config.toml
norm = "layernorm"
qk_norm = true
projector_hidden_layers = 1
beta2 = 0.98
Rows from block 3, named by matrix and row number. Each number is 128 + 24 x the weight over its row's rms, rounded and kept within 0 to 255. All counts start at 0. Numbers have three digits each. After the name is the row's rms in percent of the matrix's.
# fc2: MLP down (model.blocks.3.mlp.fc2.weight, 320x1280), inputs 476-543
fc2.113 112:127127108135087129089136085097130107116137093122089161098171114094088101130127149073129109092115092096087135090127138105124083112151098120118105138095141081121108095129124131124087113088067084099097139076
fc2.114 111:166141133156165169153153160144131165144127145138162170137158118144154162141147159133141129123159131140163149136149164129123163144123129151154121167121121139163167122155135166132152145167117119123145130139
fc2.115 085:159144128107126104123158141123143084114135098137147165133114127159116155096165146135187147102137126129122143149115129142107115161122137137119112146104112143129107147130109140109150115151159105114117144156
fc2.116 204:154160146164150155143143150160159139141140151166167125161147154149137135147134133150152160143146150153154133162144145159157152167150160169139137158164136150156166152156154138139141147140185160159153135146
fc2.117 096:122097129144140147096141106118118081091097116124139104133120094121141092101111143124148142104110094096118128122155104099121135090103132103091114119130108115143112106150134129124128100135140131140130114160
fc2.118 080:154115079089114148147149158125148103159129159103150114111103113094145111105108105123110115117157122123100119126130119134094113092102121152093142128154121143110117135112136103163149096104114157137094151020
fc2.119 082:149111118157152107096112119161138140129120144113155155108103119103126146099095158120094090130096101133128130094142154133132137134134102109127121162150136137094145128128146114137095140115162159097114099065
fc2.120 101:125129098128112110117097088085088087120132132112083134120128090117090098085111133129095091139084112112092127095147095100148105100085117111102110140138109098095089121114133122141105102090115140094098101105
fc2.121 074:131134107148150153116099140163145153155112135136164116121105136143141119162097096171088109158100119108121122095105155127151112100120103165108135139103152112086133095116087115092103143107156147147144161196
fc2.122 079:155146152112110147130117131099161144138155137158115109151101163124151087103094141097128135106150129161160105096088140148142129143091164088100165108154181144101135138099110121153117142167166118167110153197
fc2.123 094:116113141148112142173104136161143120125154121155124141135121139140163156153144156181156147164135144118126129149121149177141133154082140108160114125135115156159123110117121141169175141135128172128123090249
fc2.124 106:123155135149140122144134167163120157123148145124140144147127139121168159154165124147186144135173141150143151143174160162150167156130125175125145125159175132110162164167160143132116131116160154139118166124
fc2.125 087:143160105120171156128111118121105136124122150143134164167103109167143146140115106112109161103168148176155111105117110129110109168074125153105124108163095105164139134136116107141175170138146175116141157207
fc2.126 105:098106135098129117118128126113094126092105110100095141145147086137105082095113116104142128096140128121099132128112125115109083088069135108105108099093156091124111092144087100085133095118128122101106117166
fc2.127 129:096103074109083116112106102128129105100094116122137115127116094130129120115120104086106104134121130134099123094106108107098122102157111112105094123105088122092098092105091118120133102112121098110103090091
fc2.128 079:094108126135093150117147108137148178095162090152136116150159098120122099087125115129117122105137138156139126155107132097166104096182160133109113099147120091149125134099100116145117099143087164143155150118
fc2.129 091:105162162139148135159135117140130145112125148105152121161146143132172166171153145142141169167146147154138125110137132151140131122097114117158132123138105151120141151160123115160130107141157138140140141151
fc2.130 091:114117174120156147107170111167127142140145149159108124153138112128121154149125116115170108110124139112115126108129136117145157132120141126117165133136132157108121157134158136123139108128143131147131133255
fc2.131 082:122102096102148113121114155101100064147155104093158138133134130114117159099093086133092135114092092148129127104130097147149151096078107105143135137108113090117095121090090107105090108123108151146080095082
fc2.132 082:143137136167147134101128137142154151112125150153157108163125145165115112101101149138199104122163158096137143153139108142147137144143119132129124105151131147104111164121164170119130142108111150105156146042
fc2.133 092:157116112139131157148150148150130160139117114157142158116132143116123099174155121115147168170123145145122171142176119126151166120097125112114123164165162130150172112111162152137147118146139156132125133119
fc2.134 083:151096126146106134099098153097094080149090086147116157155180116137124098126147152149106152125091095115132128152110140123095108104103149096108148148150127120112142089149116151107135145131111112126115167026
fc2.135 114:167135158128142125132168151151145139160126135121149126153144162148120160151120123153128134150147135172170160143168151160144130162120154149143126148136149149145124165162153141160154144131134147122165162069
fc2.136 085:104095164120148120100108138123154143110106122096098154102118107136110143138124115130134137136103093144121123141130148106133132132159151122155132132133166107148132146090127153112121090153089117131137139167
fc2.137 087:116123121151143107138105103133115122151096157165111080105071108148173114163144144106126122159101123155146135130096137142135137141103097140148116117119070100154111116117109132158123140118185167144139119092
fc2.138 079:141117148106106109103106106116145169125161155123158171140175131127153142147152164097170141145150115165120134105169156105163112139088158170158148105155158160108119154150143155110159128117061109164115118154
fc2.139 083:093141151153122131152144108135148129112119154158098146123169146123165133146157152092126133127161142145102135129145123101151112139240132166129096112095126148135139123110108126161104148140144091095137179117
fc2.140 088:119126099106162159139120121108161139151127133127107130130076149145144123149137144183133147146146157157155103112142109117140130136161112117156130112111094112128157127141126138142113154110148108153108082193
fc2.141 099:141088124108116112114104121130093098124112088110087161123161129136099113168108114119160119125130084107117150113163116129118090093124116149133135103134096108105095113127098095098136085105133087106151128180
fc2.142 100:124127173120155123125174126151154166124117173156154124155114162157154150135149167143138130141165117153156129163142130140125134121174153158167157162135129152115122162139168169164148120170117120143124152192
fc2.143 093:087110154101129087114132121104123083125119106130141100133129091130136113101135113088119110135130141091110112135101130120125090145109138089147087099118118110119141092115108144149122125115105089132135110177
fc2.144 081:151120107118159167149143113145122115129122123126155118095167157163114162117141127162162140125151136155107172123171157128156128128151138133125139116115138152155123105150122107108155110155188165139118126134
fc2.145 086:125157130167109121141159154144120163132131173138163152136076120167106120114093124118145131119143169151134162174128157137106130127099154119167139153143126116086132156108162108143118150134144168166132130081
fc2.146 112:139083085130127122097092084139122134111129112136133075093084085089090106086082128105119104131098126103134114092123090120122116089138108120092133099128124124120101117090091103128111135137115138122084099116
fc2.147 109:101139111097097113091101110103134132089114125137095117093084124131089128149111114088107127090089113109124127125123132118105093102126131145109092127125129089107091104126107097105124136117136112091110110097
fc2.148 111:131134090101110117103114103135095106140109098137116076124093128089114155118074116140148102120097113115116111107111124090094099107095115119117116104136053085117129106082089089098141133113095103137110103086
fc2.149 085:147154150111173125151165117160161115168155112108131124126107121174175142121121163142132121147136140126129155127163144128155137110111122125139117145153172148128137170130170169116109148127167139156160115207
fc2.150 080:153134134103117124167147162164159086126110135146099123179163140131112101115141169165147143156158097141134145110105105104163167165102132103158142125122101100153126138154119142158106140159140161114143171108
fc2.151 095:101119151114130111123120104120090127100093093124117161093159127141119095105107120098110140104124083114093129139130139107134110092176103095103103097133165122157095135102093128115112118124112090091138127007
fc2.152 115:163136135168153147130133149127148165134121146167167174147160170143162138132169147114152143126128143127121156169166156133161142136163156130163145163141189155134137121171148144165163141165177152137130141190
fc2.153 085:136151123109161144144124141141117142163164157175164108126129109167107152114148154129163136104105129119176173115138126173167171149109120133108163126139098140107107114165147107133154109124159111146170144149
fc2.154 089:131115095146114093140086104098136110150136113146154120094103097141090121072117091110060099116118100125097090133086083144133108135132122106092100081096128099098136151093118121155156090136135155140109095114
fc2.155 131:166130135136152130149152161136128168162153158137156143143148137165146131153158134123128134138148163148138124139126148130168143162160158146167130144146154174156131144140156147136161153128134141143138134105
fc2.156 164:115121108112118121095095108113095115105108104096111101100115113118106093084085117114098088124112126096111085126093102125126093124126102108097091121103098094113105123106117090120101106100097114101117100119
fc2.157 090:144140127138135173132151141166169132129168163115161112115105162107118170115144132168145156110132131175134110152131165137143119149112155091112154131139088156124169157152124132166123141147170161150135137203
fc2.158 080:157096137139148148116124141112163138158155102139133163119107124141103119138161148120150114147166099115110141163169125166109128158127133111128126127110174124141149113154142097106127099121151134165156159186
fc2.159 086:140121120151108121120164108114145153144138141119160124144126166138095107121156147106183133159148102173161126126155141116134150119159119119167135146129196151155151154130161169154153143105155113165142163155
fc2.160 089:164166142143128165108151120165105133147154109131122149116117123159109147154141135114152124115165125102134126153102154124164142138078111146160150127109116112137151135148161137153126114121152117155164150217
fc2.161 111:139150135136139162122146161123163133134131143122150141148146143168134159144157156130146165131141129149134166122155156149121163122133138147146137130167174163141135125123163136165155130168145151160127136192
fc2.162 081:142099134098113116131120127136116115162101124115110109113106128109148110133127090161125147161104151170098148135083133158118160157137090088095159155126133116163150100087143092153145103121141147106142083186
fc2.163 097:119119133110141138091088127089137142144119124088142095117132128088100137135079107072102098111142108110121114088082132105097118111073123099091137083105100102093097142111134140141108126121085141117131121108
fc2.164 098:116166139134150172153130130171133159120128160121165130179136171134172135145109143126087138135127139174115152119099130125119142154154150156146118105150166151114144141153130138173168168129156160152134101145
fc2.165 078:150098108161142101112127112120139150093107105154091104123129093146136146097107150118100108140095092141144155128104117139113106111123112100136098122106166136129123152101106096155107095132115135112121098152
fc2.166 086:125138146112116149140107088094122127112139138089119132097144108136135121128160148137064117109093116136120093107127105117141084096106139135100129123108141132102117149144108132138091145126117126113118123110
fc2.167 093:124140110149147140169109150141161143169138136159127145183146134157167171137110135128161160120145147115122119140152132155142119173185133133125165121126153146117160137166137120136170151114132119160129148071
fc2.168 164:094094106112098096109088105112106130095106096101121084096114102098105100117117097102103097094122127107102112124082109118118117104115109105098106109098075106130118113090109113102124095093123120116119104129
fc2.169 080:158113147098112126155092122154133091128141148157111132132120109114111181162088109118191101130122088106134111083141121149115158094170092089105111114132048144129091157149114148150123146131082148096107142127
fc2.170 129:148141109153155133170149177137145144159155172132143123131094125127164167148105113143105140141143163168129132158108124155145138151147137145166147144143108147157171144155132132173173158158162150168129100143
fc2.171 086:114084145085148124113082097114128110092083135136124110132138136096100095115107132104114099150123148135150130152076082129087134111120144125084145104152061121144126117101108117114094135117121097099098125124
fc2.172 090:119136122151144165158148103110151128153111120111131168166160139126108122097130161174129155147126133174146150113142149115152155168080109105140110129127131151095104112156142143112104103164139137141173124131
fc2.173 086:166137150119160167160153160155124104116100141115114100159126114128163099144143087117047125101104124130142120163138125119142151127155149141100160117147070136173112122094162135156139147167159150104116093228
fc2.174 110:136121108114127114118137109132095089128088113112099146122133100105106095098093120136113135118087127115083101091101082083125099119127131113092115108128111118118121134124135135087109095090112134110088115141
fc2.175 079:107159106158158142108145082090101099132138115106107102147115136145119133123123096138093114105102137085084127107137144130127105152092117152140151122141172105126128119128137129140145107125149100145110153143
fc2.176 079:097100099165125113139137136108117123163096168158134159138137132162156134093112099108078117153125128114106148135101135137104117103141136107148139109159176116125151092101131112145126167146114146126120126015
fc2.177 082:125150084125099126146143092134117110152132149113157162133109093120158098177163159112118160136128138143088133151104098097140103136163144159087152123154141136129113092134111127110122131102155130111138154036
fc2.178 084:110154144102100138141162153144109097119130109130111109107133159143160154156125151164150138111132166144125171165168133164108102166095144144110118169146106115118156113167130106116111152140093145147123156048
fc2.179 082:143135099146134141099136116120116164096160154129147145155135152144168144133083136146067124097105117157158137155083098097098147095140122126104147144131127164085153101100139105130158097131183095150161122124
fc2.180 084:146124160170165119123172145123115112123143115172142130121133165122116105153114165122109145108119171131122133163132177158114133142141134131127166110138188169097155117131128110135131135159109154110111154137
fc2.181 089:165149105127127154106150110171113149153160137115167082105069140103151146115091121128127144123109110154116122159130138114128166147098136106109168125136104172137147111152124150147117120133174137136160135139
fc2.182 080:114152157151129143140113139130123116128119100149087156132115093088098102132095149125117132116144113095148145123111148161124105147194104156101093094116114130150141126108167093117156114137125120093087092063
fc2.183 092:107164147168133152114175150107127142148146111154137152121166169131167156160157134115139137142131125140172168132145182105161124128127172175163137148136120100176155151156155135165143151158077143119145162102
fc2.184 099:137157142155133108129138098146153115125129149109151158101133147121105113155164161134190143130151147160106180162131133133106121117097160116153144131146179128103161137162128127102155135119157155135114163137
fc2.185 127:135136142168146140158170163158153126120155134119135177136161139153122131127156153129151167165167145123161137122175140152153154163203156172148131165161147143154131140137123162142149151169126158159129182099
fc2.186 092:154162167168133150127148153112149146109163121128138121111138165129153149106154138170154143128111143138165154133117108114149119116099144122170144159121154140154119167120155142113148173149114168148127114126
fc2.187 089:121123101113132134118139108140096081105085093124106128158143143105132139128088135116115124106103089098088102146102108135119082111145111082117143098100096078115116098141128135134110118113154099099142102053
fc2.188 105:127132126095116112137119083124088109118141113114101098140103096134127089082091085121088093120122119145121119122122130131099134118068086108123106108131099098081099140103090123088118121093135111132116116120
fc2.189 078:139149146130092149167147172127096128123139127165162108107137124147136110126124096129115106118160102142117093161108119142152111106206118138124167127132151113141157127100121117113133142114183167143157117021
fc2.190 078:089114120160090156119142149121118144130118115097130105113092158120163140091129110144076143129089124110101099121149144121141118109173107148095146095143125111179149105146093098090124121127166105131093111150
fc2.191 081:126118126158133130120113140151144117127136155104141122116100150088170155104081113126145099145165147172124097155113085136174170110111105105100149113100164157107099097095155104148164125150170101144128095170
fc2.192 086:152113155141155120145144159126125143122129169130117115138153104149155122108120164160076132137136125109169118157105168159119167150206158118121107131164135118132112161134126124105168145125106127105142111093
fc2.193 105:159155168143118119116148143153130168146163112134142131140165126123152152117146167135136165120155148118116150143149159149129140126162137130149142139139190148155158125149128162147120113148161147110143166166
fc2.194 097:117160138112139122107148114137123159111129111129103126109148119107153153161149126113108118154146149163150140147155162123140149113137127160107157138120092121161131161119129122129107154128146149110152098162
fc2.195 101:114109130107103104098126107091127095115118097089123106116134140091113097114091095112133125089124096139122090104122140118088099129139115104113102100093127112100082112117117115084101114115116135133095130110
fc2.196 082:105128128123112117156114153156154142100151151145113169155173133122102144148106112155135155106155128134136170134112115154109110121126130132138114136126142130137104102130143128123134106131148102115123129071
fc2.197 104:100089133090110095139120085104128081106116087126088117104127120087094125113100129105097107125126109116126107137128111097135092121088121129088085094131126135101113099111126083088109113111090081086118090144
fc2.198 085:163113162154134127174109174152107172126142131161148125157098154129110156135118101156077107125158175141115151101102138142140118112166158107168166125123114113128127112105159157131145147139127163154116150060
fc2.199 140:155138143142131135145163145149157160153152148138152160151142143158138167154142143132157134163156136152169140135164141158125149127151168151151168153127162140124128149129164126138141134168178131129151154127
fc2.200 090:147110147137151124120110167165133109144160153136153136158136155134149106164158109143096143142160114139131134154160122170140162120151171108116155114170098147167140137124122131150151110150132126166116133116
fc2.201 080:148119131147106111144108101128110108116115094139158134110121127121164177146127151159110132166145145094144107101147141118140127118133091127124143128145062148119095127103152138130111111166146136141135125143
fc2.202 111:108135131138117127114098127116096119121129124147105075127070131088134129132129104115077128100095146101102097138104100153138124131124095104125121085139100094121103120120145102130109132136171098137111098217
fc2.203 079:102090126130150131143148097121113151118092118143122140137102090088122140131155111090120107129095132142088124118117129093133134090073110138082158130157102097133122093148108108156144092111093151154156099091
fc2.204 081:121148078157151132110154124126133130115132135153109098085087109129158112144105102118104112086150143128103118127087108094154109162079117120141162114136092107105164156104124114168105120106151102152154145068
fc2.205 084:105122145149087115097124119118133125141084089095090098119070109110086095132153081132122109142153116123142127147107134152120099113149145095087091133151183099066113125096151086137096134103131117124098138074
fc2.206 104:128099122125108082088089097123101144105109126133088104095126133115137107121118133112097093091108131128090123096121111131091137118186092106109102090104137116116087102103089085080101116094105122119112143098
fc2.207 078:128101125149152149114147151112109142155168128137129143138129149150123104110140119140156166148121125142112111102147116167131104101128098169146119105143177153170116104155174153112139120170121092140127171134
fc2.208 109:124149124142135167152162143157145163159147141173167140108132122139121131142132119150122149154141138135126157120123134153122170140131160131167169128164121161150120158149162160152174168157128164122118137157
fc2.209 077:116146129100129150098130160115097134138109156096114152093082147137122092147121151132161122116118152128129121152149138093128149138150127118154146114098179163093149091126130104109106121149135146122119155150
fc2.210 141:103103122094117121120118086083113115102129085111088148108135110112111102105106114107089104117095103112106129121126130108116123126144094116100108136114140126106085109105123127106101091095141120103111112150
fc2.211 087:089103170097117142135156094102117143152156117116116200083177151131128103118132108113145129137142107082158183113127154131110094136169138127149112179151147142123121167174130159129137114129127126128141138079
fc2.212 081:098147098131127121146160160101108117162096122127111087123110129129116110121140119165133161138142166146112115133104107115145166133096152110149135153114125152165141110134162113171109097091133119097101119114
fc2.213 077:146110144137142141111114159143117134119097113119114155136160112111104089097165167160152132175145097114133148131130164167171124165125129099132098135137169129163159125099153168124136135106174101156169111111
fc2.214 097:150118175159129143142157114164138148129149136164157174174157118148132114169156150130173128116140142124163144150153162162157149111160127129109113162147152144142130152119121146163125142122177107159115124124
fc2.215 090:162127164116165164116122123120136148128143161146152155156171142124146163122131147166154136131160127146166129112094108140155129169096151136124138125143128122116168167102143111131108145163182162116146125170
fc2.216 081:090131110094134142122109108149136074088115152117110147121157152113148115107121119121165144109101115097145130105166103110109154091108158132152128163139158120157103138119105112136150150093106092118141134150
fc2.217 078:143095126153093147126138111120160132112106096145109125140122108107142128108089110132144134120151122159166109148158138149096095136146116156098132120133128100172151156111134091142161145102139129100106114133
fc2.218 077:088122123131122142125087106122153135102108142090102117184104114128125078144126093087166112139122114100090147090133138113096096097167159123144164092096100088179135124111113117143094154089137131111160087027
fc2.219 074:152163134099097151129156125160140122119153128094146148121143104092102149135106148115148147113118110114090153128092117111152155139123109113091146130146163126095145154159115089151155130120114138153144092113
fc2.220 099:088098111111085093087125144086087088124086099090125104119105141121131081103130083123116120106124101085107115130088108139091113142149127116118142087103062137129114129121114082130140126124139100140112104131
fc2.221 083:156113163120125151108154140132144114154114112122117145112153117154154145132104137135078152155157127120163148130149114127155157122161155154157163127165148150151118130102114125148119124131131147124122094066
fc2.222 131:131163126162151129123160129129143147153160153158130163144122147124171169171161157167156127160167155160164127149150127166165157161145155166159124130159151142139123129171131142137165130134141137127128163190
fc2.223 087:133164122102134151168111124113167168161156150106147101135163145134096145097144139162144131162129137123099151150159123159131128128152115099105131094131121119114142104124147118127143169168123112143121148111
fc2.224 096:135105098132122123118144159162121107137138129141164118156076150145139130124103095127117118110125139124117137119099089172129144158105110105110139098144128149144136107102130112150131142139104115124109123107
fc2.225 082:133136101100103116111147095128088087124152098085155139098143135089142109139109154132173119124106130115118146111149126151141148117107092113142093093099092117122113104156122134125113108154090111118155092068
fc2.226 098:166114121153154146118120153166135121165163130135136152121137140149146129141135111155107121142146154113155149113140160118158133132136117117141155141159121161167147159112153162155150161171142158136159125101
fc2.227 086:101170106126132155119126133154123129115139159169161151177115155110122140148171114136143131106137140117140165132162153141130121142147122122156161135135148112170103114134159155159120158160137172115171145100
fc2.228 110:099135094136092100111116094129118074106110093095134133114085088087097114139131098116093131114114109115105092113106089135099105090126119112104116098134096100116130135099111121138136087097086106118119127018
fc2.229 151:102112133088113121111112115085116096089124108090088124097123124127112092105105133092156118118111113113091110082135107084100111100091094110122096121110128121091122103111110126107099104084093114117121146098
fc2.230 084:108106113105121116153112122163128142165161172117163138165114157121114130092155157131138144168155128098139147160125125156130107115223164136143125130109149105133110105125159111100156165124146127142138125149
fc2.231 098:114166134142150141171118113122168167143119115129154136133124126157125130148143168135127109147123160117145130170116149115143123128155126161121167153143143162122120148111123121156145161120141146166160159000
fc2.232 084:127139167153168133144149128108132154142119161152123111091130152150150187171162122124119109111107145133154112118165151097159108118174114163109132147108110121165142126122145173114142165146116132118094102104
fc2.233 080:122130127142156093156145101111149101124116117150109104092127103086162128171115169135119146093141091139099125105115097133122140155110159113108137123105109111120138138141120111137141153118119122149134118141
fc2.234 116:121116126132134120112099128102136124120133114099087094117108084112112135100096111093127102091123127114093110109118119095084129125144135143091134092132125130128103117095111136106085128127108134118090128107
fc2.235 088:169137108166168104159095156106130088150112145109136078121117104118123100120108133101095136151132139170103115122125104147113150131154126149128145122130071172148143100155162142169136124164164153159138112045
fc2.236 136:115093103117123115111097096107088099092100131127111105131098130119112119114089126122118115109107093124119117129106123110121111119085105112119107094131118119094111105126121100122128106113104133123106100138
fc2.237 080:126157104098158126153104136127109116129136152118113112144135143132139137159116116118077116139132091096096124123093114140158154108118086130128157126147110140128156143145118148114151134160106138151120129152
fc2.238 091:143150124168131151165149165168132138123123115119166136113155117143153178135127127139132113110143117136161114123146119117137158126051134127108158123146130130113165131168160164160150152111130135118116156133
fc2.239 078:111091087142161094125158112089131133136099087122099147154100158119096111138101106145126095108147086138090140115159148142091093094131122099133127162134122121115140119152154147094111100137092088151119134138
fc2.240 086:144154101142152162159155134132123095167132111162156132146150173169130165170134166164121117134159124147142099104133139104136144142146140137165169111163102117153109116140161150128152120163118121113140098053
fc2.241 085:153138160149142108141129143119142165137112161127110151160159171108143138125122145160149114122135151151121167111128156112145157139144111142166127136159109172165124154139104117120159111138148130142142141083
fc2.242 081:135144153113107125117165153158126141100157135108136156088122168117105159151147123115149161116145149126102165134128115151167109157113152140136135144155157111102121145140156113118159165108188118140098136153
fc2.243 099:128160156114141147148117144159149138139130131133127138126139135112123169169129168138104148126144146169125156123109152130114119139136152160148161169140082156124129168133138139149151155119136170149143156151
fc2.244 113:175153141174117134144123138173147149166159125155155135156082132150148186159111127161097119142142161165127157164115107137167151148111131124152160121172124158140157161143144138178124131147176167161136097131
fc2.245 084:133092096119135134151100145116119152106093103135090083111093146106124143116110134140163128096128144102105090138135146098147114102162089130133123103100124109158101153096098087137142111105126088145094094201
fc2.246 145:148147154134127157140144134126146169143133163144156148131171158132122116153139165140140149128163154128136156136140139138156143155175153160151135157139180147140142159150129164126156162138125143135159157198
fc2.247 149:152159120169146147168123137149151149157159149154170101139122136123126153139115125150126157152161169150138129153114112160137136158157128131149143140136131132165164149137137155146140145135129153168152130128
fc2.248 095:109131140129105123105086088100095113142100137107119083075111109146086132094120113111118113134104089118105119086129106116132095137120140125122095135084138135109088085124104134116103108117112106140122142097
fc2.249 077:093118096134102098132092116145134103093131155126128114148144131097116091129157093157160100157103115138125102159161128104100133138156093126130098141092167130142121123094081123128105156085110128154134156150
fc2.250 128:138166155133166171133152143140152142159147130146139141168127165131150142132140136145160156171154143141151156154156114162164133130167127170147151163147106146172164127155159147151152130159192150158160158213
fc2.251 084:166141122168144133103147123123159175160136169131171111192142155135155104129135118109150162157159104131113102105170131127172143142153112139107112114120172157128132140148123140156158114145169166141122156198
fc2.252 088:130149152144127099130144119148110110132139086136131140121140131105092113150100141101193120111151147112104145131121135124109149149077125126107140121110147151168098101155125097103146083126086143128099162109
fc2.253 084:115154162141105169126130137105130147110125110169158120105117169167163151174142123106146123131105168105105128138123147110155153116119162143126170149154093158142113131114161116162136158113156112104135122137
fc2.254 083:106139113096149135118152113150083144110146149122155135115120136141115117139128138088071088148110092144088109147089131126087142115150122114103111096111087114125087094143128129116117118136086134098086096046
fc2.255 093:138125127105126124133092105137145094118135088131142111106120087131121092087140123142151145115125137081096120140115115138121114113080137099104137144126138097141122117138132111097097097124113126088085091148
fc2.256 081:107101147127107141143099129156116114083153137134137174113162115121153139116118135116144160131094133122092112115147163118123119111123115101101091097090099120119146135153110100128138120106100089086098140122
fc2.257 223:101099108092107111113126089099108099111105090111094134100132100106096114102107103102135103098102113101093104113109126092110104095094094092111109114093141108117112106110099113102092100090130099112115122117
fc2.258 103:171116136121135136145141146153149154162152130131129140128167131136152158144124161150149133162138167151167134137149142157136137168124164130170148136130176152140156131174116145130121146128152155153155136202
fc2.259 108:136105106103131119123123090119132104117119090094109119136115117086100121134104114100095128115100120102094122131125086088102132135092107079131093103118123119114110130114098127098089107100097132129138116092
fc2.260 129:167166143151160132145129140148166142128133142144143158162122160136127140122122115132124135164145137155134145158153156171161160141212164151139128154153146156161163121158143161159159164163155158167126158143
fc2.261 097:128140142137146129091095097086111122093134113116108105108113106121097130117115117123099092106137139106115092115139121115102140086093128143128112092125087092151090112144101097101133104086075107102091140178
fc2.262 093:121122140106143102144124115083101112118084094148134135127140091101121067069137129131094105123113110092092120113086113095099090096122143121125092110120128118122113093145123125135147091114133093088144106204
fc2.263 080:145146126136141124117119082094129127118129105144090149129131121158143152112141113097125162139106134098125142148138157110113120147036161108138095103144103133121124102145136114136107118103081108114095113037
fc2.264 133:114085095096104086087119097116098118111102101097108121107109115109096113114124115122120127105095084087094120099118125124115124086099125103113115119089122102093117101125111119091127100114094120126117108069
fc2.265 089:091102147123141114113143150120092150117092122151095123132104139151128159145156106153144112109103151121144132122112152102113098134064138121151136099125092127112089139130139125138139147151099094086112164247
fc2.266 077:136094133139125136143157151114140105111146152143129137168130121143112081143128121115136130085091144151120101093119136116134141142104128164133106144138083171172146114153117147089136094135128138087124162107
fc2.267 099:117169123170114143129139116123140136165142142155151159114115135171122173182127126155178157130172113140142149125163172123164155132161140125162151137154163110126143134136168150125166151118105156161129146128
fc2.268 135:122131123097116120096094104099107132128125092105109132122114096089119104103112125104118099097089116125087116114131131122103097091119105118128116115104137095111128093111121089100104128093095123100123127117
fc2.269 077:115098156119150155132149106109097067093140099128099121081149113131097140145105113085107106083154119114111091146152120097100105095074100124107100104136117102074092098102087113089124160142088146101104110153
fc2.270 084:137161123116166115151147114138163177139130154107139095166094144120143185157147118124134145170136133107108124156152097107155132120113167099160111126136124104161150159124129145121175175112131158119103102171
fc2.271 091:098132109108143099110120118110121148137093100082085114147135083088145136097099130132182135100124129122116113117157131127099146096122140088132105105099102093133127091100145134133091114143128102146134111211
fc2.272 088:106130114148135113091090086107119150089154098148135115093106120121152139103134090128148090120118146125101109109142148086128143111133135154090083124098155140095142103100092110128112109103142119128094139137
fc2.273 100:159126126122139125126157145157155146138143142144162146178110154132160147154139130132088158132170129133152131147130158156136139156198143158155160164170110147156114132108135162121155163113123164131160124143
fc2.274 117:131100114092096091110136105103124103101093091096096112083082118127100104092089120084084115127088140107099112112103117120113104127085130094104116092131129092085107122118093104137130115105082126089128127105
fc2.275 079:097142142135099099152088094146098079091132115101112128130130152098115145132115096110114099123147137146106104087151140154120094131110126143106131154151116147147112158161141158158095129122089118144100113063
fc2.276 110:107083114137129091096099141119130128103135126098133133096097136092119098131114093121115121137117125092110084120086075100104115090116105104117095087101092109108121129130126103087121100134115129125109109123
fc2.277 086:103131144122144104121116091111133079087103131132102098164106102122087120111093143148199122128151106115110106148126135133109106116093148095150083100101131118137099122127125144102130127110140095084131112115
fc2.278 092:173118177164109154154113119125166167110163120154136140132160149136169134153137133166147152108163118141116162171136149138162108142117157118133132148130121124164131144151114136145128130116108171164168118172
fc2.279 079:164101151154126135114096103122161130099129165107116109149131137128170171153120141122108143097170152139161102100102162165109153113176101123172168112111102173127112165165127134173158146143152145135134152039
fc2.280 095:157145142115114132149155168167132132116132116122136102139109153110167112131094119157111127169164124137131145154121151167119114118195122129147173139141120132158131159144160140128124165159168176163153126152
fc2.281 095:141135134126131090122111083124110098126143128093126099132131142129109100116110142093105143113133099119136108143089092131110106141061113089090101092098097125110110143098116086147110130118137132142134112236
fc2.282 080:120107109116131135146134092133155151128088158125111107122102145134144156130132116090092122136101151122158130106159142143099118086165136125149132116087105114115140153102144164089124105132156119140116145063
fc2.283 086:120125177108149105160140122097150161133127139127102191149185137121102146119132128159165140147100149119166138156162125105135143146061113139141142135099167112092151150115154111142137126164121152105118139178
fc2.284 095:136170144149158172116165167147123130121154129161152128117112163151118139144170156123163164122138145154151139168115147127124150133130172156120171129143156145148154128112126124115125162123141143136117134097
fc2.285 090:123109133086101099104098090099125125141134140124118152156117144144146129140109105147076111105097127122124112106109131150116127095114092135094092098132116126095092094116153121122135090089104094130130140127
fc2.286 104:153155147151158138120140115135133135114131118116114124149154165153118135141128121130178129130131159133117131116162166108120117161140125162121168140114115158141162142148142144120124150117157115152136139177
fc2.287 085:123143168162151153160163136116121136109161157155124166123160102116151082128174137153161171159120112131147128106147139130154117100108140162162140173111134120153132145156159128128128136107185163106105179165
fc2.288 082:114124137142105104096113153152123151145106157104118137110111091154127087142132129113137121142092156124153136141089099143126152105190125162114119094097132126120149100088151089145137120159126140091144146041
fc2.289 107:159141118133145122134123150153148120132116128138125129129080116153132167144127103135117137153132169138172129144143141156134170131173137128149161134169123144125146143132128125142164145157151126119145135155
fc2.290 084:144139132142161146099096094105158097141115135115162130100114105143151126165147112139090100095115129140142127151165147130096094111153162148150140127160099080134143144155129166109110115114130132160118103052
fc2.291 079:104088147158135103142083102131129136120126118152091092135115126090142113075155104105165137139099093114128144153138140137154113106078137093087097088110144107112088137152106153100120092153099096138139102181
fc2.292 088:145129152145154129114121129091093101149111118112144150100141091138128144140157131125131128095109126136091140109176153157152100097105146157148151123109133098153114133145138150105099142141140110112142154148
fc2.293 079:169101147115119125160154162130105162158114164162103152129114101160167119137152113122153112129158123123152134128125100133096137153139150119160112124149154134126130170159158119107129101102176111145110140159
fc2.294 082:130108145085152099146104143094115131131112114115111152097175152159124127125125150145116114129150110109082150118152118133107115114070093124106111119105149114130097092118086129145091125114080103120101120100
fc2.295 099:157171113112145124137151146163138178150125164167147148158124138152131160176137152116135155150147174126115142140151126148169118158174114154175164119148163144141123165114126136134159128137130122125140158159
fc2.296 118:105105141125098087099102129089101095098114116128103141127122117136105105103094102111106127129127085108095100130110113105100101086130091139099125106114113120124096132107113109110131116086154090131095110135
fc2.297 097:090086111098143137141139110134097137127102117101114158101122133144100112130142145129128087109110119085086147094155104139105096109108104089096115148081146105132124143150109089085142099092105132140137154179
fc2.298 079:088140139158157109157114142154117159110144124108106093112103144125126083087136093101139156093108107122090120096129123116145149103173158137149157145103168097126132097129121097085125115098093156140119117081